From a checkpoint of a small sound classifier: log mel input, batches of 256.
Rows from block 3, named by matrix and row number. Each number is 128 + 24 x the weight over its row's rms, rounded and kept within 0 to 255. All counts start at 0. Numbers have three digits each.
# fc1: squeeze-excite reduce (model.blocks.3.se.fc1.weight, 40x320), inputs 160-239
fc1.0:154137156127102124135128122139110090148183086127121147118142114155150134129104104081121150178133154094139120112136096192155115169159122095174144151137134140088121125097133105104125124127107151114087188132126139146127179131143160122139103100
fc1.1:116159139151154147153164129120153139147085164103115127104124131131167091114154122138127137107133071149115141117148112121117097123088133143082120110140144153076131095088094130141123144120116126121117113155090102089135150126124173075111151096
fc1.2:155099108159160114115142180138159153126133097108122136153092126144106143132134128167141085108127134156123131122148113134187107149095129113114108124125096090163094125098074180101118163129105137157135140103125088128101127111135116172148151152
fc1.3:116120124172182134158145155130185164152171127150111144169179146150150151118153110132154116106124165154143130133099152114177170137132148134131145110125167121103098135130143132145153143144155157115081181122126125161105162114156145100129125132
fc1.4:136172128148140128139150133123180135138114124123120115120134095109128111119157163114112144095144156140141150144214135158145089153093150117132142162172133120119150113118106140101113125142103107112132164138156104128151151122142145147143132191
fc1.5:133143146144128107112191149136145156122158094150153125097137151132116122140140129179132093124122157103098154114136121188123122142099115088141109109124123151135160134118095134117114141144117113135115158109128134110154174105093123148141123116
fc1.6:122109132116113131102149128115114110133175152151133110121143131144155102114136123182131140162171194117133168147162185172107099143115150111140130088129132110159161160120125135113114141133110131115111144152159135123199142138135127126150118138
fc1.7:175118140141126144134150124096147131136161107133172134138137123134096130167109145109126121171112114120161116100047125126105195125178108143139120117114128136129086158095094089150149133125176140114137143126095126111153168124142131091118120085
fc1.8:164127128169157144137099134119117143156120181133130184117145098086091129140146146108155125136153115157187097106144143135158127141185173154105109158164158181150138127147130081139149139112147130106155119115103133098151154126111182120113123130
fc1.9:153114133162118117163143137171110128134089107141125117146122114113152156119164144119127132108133129110162141122119122166172132160192151095134166142131119165121140143124093122138112110152083149131149137057127176117119141142166126120132135144
fc1.10:157143153129138146130132142177187161147175118097139124085126096120142151100152096100128139123136164131141142113120095161148080206132144108125107152129145146082150113097107138110150144145088099112100162109148166141143137120172146148085108113
fc1.11:129119115184155148125163147142146148120164170133117140158124154156128143140145102163142146116133123155095162150131142140121140156150146173132138116138124103114118144149088150134121147147168157150125149112138114138080130157148121167144169136
fc1.12:107134166156111119183124115080106094108188141110161158084190077133183122148138129136121111151150146157186134156151140158117093093132123123129116151105140153152143118141135149149134142151134133110090153132164162104132130121162106124169175145
fc1.13:119136092131156149150110133142139142145130177117122136183108169124151107156137127122162153102125086144154130135135110127170156124134156186127077124150139130158151100165117131157123139137158142139136114118156143130090100138121138151137135175
fc1.14:143137144122117125139100178131066131099143115147129155162183118135167147120148136142141093185105144144169131163087111142118146141166126122140154130103161110119104094137189127112178154128129165123131142102123155163142117108143108115132136117
fc1.15:143088142121131103122129138168166137114152099156127132136136112138164159119142114145140136104110158144139174151079130153147159151140107117173151166079150107113085103116159133081145135139115152112159166093147165165145152106146124133123127161
fc1.16:146139157149111136140145139109117109154125101132132126104131101138111103115159128183117141108140162122124133139122163137152085159131142109129147140151177119129153147124148129085099142124095132117121128108147125095120163157142162107110118126
fc1.17:140150106110134135082141152127151151128128160142134120136121160130111147108139108191137135120136131126156136143134170164159144139059113109138131136104090123192134162140131146124136120144133153130135170123127148114143159126133125191144147144
fc1.18:126146146106147167118123148210137126124133133165093117190134132162118163097138107128149151089154130127075141134088138184160088166104135111150166114114127132074141124120133131159135077097127152135157140062126116145176138156119129123107106142
fc1.19:128130143136141114163103131117115117121099102133127155132186121135174119130146114154141124089135151127090143148082109151150154123144151139159153121082139096137105144126130124110129143101125137183130092108150138148123140126116081165154171190
fc1.20:129165126164119161101150124182161132120100172139123097139155150135170128131116095155103111077136139163148136126152108130171134168138102166098150153126138121111135111137086124121154133160112128123150143120119137113094139136131105089122094129
fc1.21:122141116102118107133169157154141127096101153161085086134134115132137101102155128163121109128154135142115163131164157163127127154108098106127178116115115137115112143173122161103100129116128103129150126136135103113155140105153103163119126134
fc1.22:133127172112182151112161112140117143163178108189140127129169144169136133101125129111157148142156170164103124126136136155090141143140155113144158129144154152084121141117180145179152131149136153092152142131118147153185163163115171081116109080
fc1.23:146126147145085155139140136138140121142139084144113148096153124126140142136139144145105107124129153123163134126138111162138053102142116059162135144125122158107136099086132150101145130145073129129137104123146123126141118150114137132141152142
fc1.24:139168117151094133162121110106144141128134145104130160138146111104152103144126162138135139138127125123190088135145123118159168111165131139131107143135149155165164157146145108119122126161125138129155143136126141144121126137144134134170119152
fc1.25:159151118157121120156152137143167162123074124147099114146078160156140104137178127161129097070143152109189158114116161141179113149115127125103103115093124090159112148135068151115107100089140118136119121151130110115115124109154086176161115157
fc1.26:128107091183130132145122110175125118115139142134174179117140132137142141148130079111147133150123090136135103164104105149125127125101148153145138100112128114116113095117099082097154163168080121142106115117170126126137114099154076181147137184
fc1.27:148123133103117090152125160158138107098132100122143161090122073106138115174163107127126107148159105105056122120167097141134096120099161083125100135155142115157128118104145126071110166148114121184124149137149114123138122114147090158111144130
fc1.28:092126119126123106133106092131128131104106120131140134134151166157128127125128113168130102147149120143108132150169130130124138122150130122168120137129161115187165174186171148114144133170113137156123123168160122152163099127113102169127175142
fc1.29:122114154136141137165157119165156147132131070106138181106108144139155159142162156119139134131137096124111148115096115141110078146101114100137138129119163110101102163099115176095152111150090133146137144112150094158114123104135099167145128118
fc1.30:165142119146136163158123171129101145150084173102113180127140132097131124125110132120131138100144127116164099109156132125141140134157115136112118164154136160104155122117102143118120115140143148158114150165134110121122126135116141150177153148
fc1.31:142111111140161139146123101181147186126138162147131127155146149149104157112160135112148106147089138153135130136079105179143194175145140173131118146115110134142088097165110108181148123180151126135105158115133138129124143091142155119132114153
fc1.32:121115131129152128125104114156099111098096118129150157109159134163115103142141137155145131120122091118169137164121118111111157125110125169140134147152108097126166155142138208083142123159112120124116115144138118109134154124120143146124137111
fc1.33:120078119126138130149146120179110173114144146091115139119087130158163110125172121109142160126119141159105150145064136136169109155168127152132155131116146103129044134124155126118126146108132147121116133093143133158101147119147128148159144100
fc1.34:137137105164110121153135113163138130113096145139145150134106085106129115123195181150103102115157120113141110104127146133168121131107148088113120146156120125141138157145122101128104124096118134152133148135154117148074145138163125144167164194
fc1.35:117133086107135123153110147115157131121124207116120119109146173133133141095116119125137130099080168106098149157145142157127151116127128161143125113124114101127171100137155161160137148072112140115108199127141109154146070127107078140142121170
fc1.36:149099122119152122144115141149128168100120089110162113114105149168121102131157136151148120127109123146158134151102132143141139193144120122132120115134156096160115111114117156076120124175121151147137157091078140112166137089141114168114120129
fc1.37:141144125153188137094113110129129167122124104146161110082128101133119165160150169123119106174100144142090143150109106131113076127116142098124111131141144135104105126105145146107144187137079097162158127098138123164161115134116097138154139144
fc1.38:140129139145139134159120105076155112128095177129113135111140101115119112152156105128118141096103134150093105112163092148140165122109149169096103110134103114115164067143093124176140149077160125139085110156137077107066134123144122134101154144
fc1.39:129123131159120134137119096130072135138121144113154184089133124109123125155103135135151145173111136173125124127109135129068112126122165098152085113129149118137132128101142094126156162181088119113146140123116125136129066119096119136142137118